config = dict(
    color_jitter=0.1,
    hidden_act='relu',
    max_steps=20200,
)
Rows from block 4 of a small segmentation model, named by matrix and row number. Each number is 128 + 24 x the weight over its row's rms, rounded and kept within 0 to 255. All counts start at 0.
Before each channel's rows are labels from the 100 images, of 14976, where the channel reaches its highest value: "strongest on" is what is common among them; "peak at" is the part of the image that holds the peak. Only what is clearly more common there than usual is listed. The data: flat shapes of many kinds, plain or patterned, on busy backdrops. In brackets: how many of the 100.
# conv: 3x3 conv (model.enc.1.1.conv.weight, 96x96x3x3, each kernel summed), inputs 0-95

strongest on: circle (36); largest shape: circle (29)
peak at: centre (30)
conv.70 [120  93 111 138 133 104 137 135 139  84  60 155 122 118 127 149 118 146 103 101 149 112 130 126 147 113 133 154 117 149 118 154 100  90 137 123 153 111 136 123 121 125 131 122 130 134 118 109  65 135 121 139 102 140 145  20 137 115 107 134 127 156 154 133 115 133 156  88 141 159 138 102 146 141 134 133 113 130  91 138  88 152 118 131 133  98  78 154 129 167 105 121 109 103 121 106]

strongest on: ring (87); largest shape: ring (71)
peak at: centre (28)
conv.43 [129 138 145 132 141 147 111 112  72 100 107 127 124 101 158 117 136 120 131 137  86 166 107 161 129 156  98 122  80  79 126  95 102 115 125 130  71 114 129 150 114 112  83 142  92 123 126  99  84 143 126 165 120  83 160 146  83 109 187 129 107 144 137 115 123 163 173 138 128  99 130 134 111 140  79 106 141 103 125 130 115 136 127 142 133 137 136 106 109 133 140 121 120 132 112  90]

strongest on: square (50); largest shape: square (39); frame (36)
peak at: bottom centre (28)
conv.14 [168  70 116 158 100 127 112 106 110 118  98  94 137 122 131  93 175 118 133 132 152 124 135 108 127 106 128  75 123 125 130 169 117 157 134 162  75 119 144 145 107 112 125  91 115 140 170 120 146 115 150 110 149 142 133 145 115 142  98 134  88  88 117 142  75  97 126 151 104 129 117 147 162 116 121  95 137 101  93 136 119 136 127 139 111 147 136 107 142  91 140 132 131 170 150 186]

strongest on: pentagon (40); square (36); largest shape: pentagon (30)
peak at: middle left (28)
conv.36 [138 113 129 135 141 148 154  61  63 112 117  80 114 112 115  84 127 130 125 115 151 117 129 147 122 115 120 143 119  88 142 127 151 128 106 125  81 125 151 122 120  70 120 100 127 109 128 113 109 135 112 118 134 188 109  72 108 138 111 111 124 124  93 137 130 129 135 134 123 122 113 130 120  96 128 104 111 136 115 132  91 131 127 152  99 107 108 137 153  43 116 149 145 138  99 162]

strongest on: pentagon (32)
peak at: middle right (37)
conv.74 [ 90 165 144 105 112 125 138 137 134 140 146 132 108  89 113 128 118 122 143 117 106 165  88 120 100 121 119 144 114 100 140 134 123 116 118 127 112  60  99 148 135 156 136 125  88 105 126 110  88 121 126 110 118 104 107  96 111 108  65 132 143  81 120 138 123 106 117  92 131  98  97 111  77 143  82  91 120  92 116 116 128 114 112 116 144 151 138 146 133 132 101 159 173  75 103 143]

strongest on: semicircle (40); largest shape: semicircle (28)
peak at: centre (28)
conv.22 [142 142 125 123 120 137 117  97 147  92 117 134 143 122 141 134 108 137 105 122 156  53 118 116 122 133  94 132 134 132 124 166 139  37 123 127 169 122  85 143 135 128 121 106 104  82 124 128 120 113 156 144 121 119 104 167 128 137  97  97 113 153 148 131  82 107 117 116  87 141 121 107 109 136 120 142 123 112  96 105 116 140 101 139 134 137 148  75  97 137  65 122 142 144 118 159]

strongest on: semicircle (50); ellipse (39); largest shape: semicircle (25)
peak at: centre (28)
conv.86 [127 113 121 124  90 145 132 141 109 124 117  65  51 137  95 137 121 135  82 116 134 135  89 149 132 100 105 147 108  87 148  80 136 137 134  95 135 149 119 115 129 135 105 150 109 159 122 106 142 109  94  95  84 111 132  44 124 124 114 143 132 112 118 117 134 117 107 126 112 149 124 136 120 115  81 155 125 134 137 136 112 113 148 134 104 129  94 125 154 105 141 133 112  80 141 161]

strongest on: semicircle (49); triangle (39); largest shape: semicircle (31); largest shape: triangle (27)
peak at: centre (28)
conv.56 [ 93 121 149 145 140 117  90 139 122 138 126  55 168 110 138 149 127 143  78  59 116 162 157 132  84 117 135 138 130 139 157 122 129 157 153 138 151 111 164  91 130 132 127 114 133 152 143 119 109 141 159 143  75 133 114 117 125 154 123 149 131 129 119  96  95  91 141 100 127 123 139 133 106 158  79 161 142 103  99 132 120  84 151 103 115 128 132 140 154 146 154 130 131  89 114 109]

strongest on: crescent (34)
peak at: centre (27)
conv.92 [127 168 102 122 130 134 152 133 125 104 138 122 139 108 116 129  52 140 156  99  95 149 135 131 155 120 114 143 142  92 176 119 119 129 108 113 152 137 145 144 115 126 143 126 140 144 117 144  55 104  75 106 124 108  77 106 117 104 122 139 158 101 105 116 138 133 114 115 143 149 127 139  66 119  89 144 116 106  93 149 136 113  99 138 142 163 170 138 133 138 116 112 100  80 123 109]

strongest on: semicircle (65); largest shape: semicircle (28)
peak at: centre (29)
conv.61 [129 161 114 133  91 107  80 114 153 139 116 123 133 124 132 170 111 108 135 133 137  84 147  93 122 121 109 114 143 151 106 122 108  69 128 151 135 124  97 138 112  98 150  78 109 122  89 125 134 124 108 107 117 116 112 152 127 129 112 136  84 159 126  83 109 105  93 110 131 102 135 151 100 122 133 138 124 117 156  98 120 115 122  81 130 102 104  97 138  95 126  45 117 118  83 142]

strongest on: cross (43); largest shape: cross (28)
peak at: bottom centre (28)
conv.17 [146 169  94 106 113 110 132  92  73 107 114 122 132 101  94 149 103 111 120 126  99 125 136 111 145 141 133 135 148 138 102  87 149 117  95 144 131 127 161 131  89 145 101  83 133 149 125 123  86 147 145 107 119 105  92  95 109  88 135 137  92 103 151 124 113 139 109  96 148 110 138 158 115 135 141 149  80  74 132 160  93 152 115 112 120 133  90 125 108 169 145  80 112 137 105 124]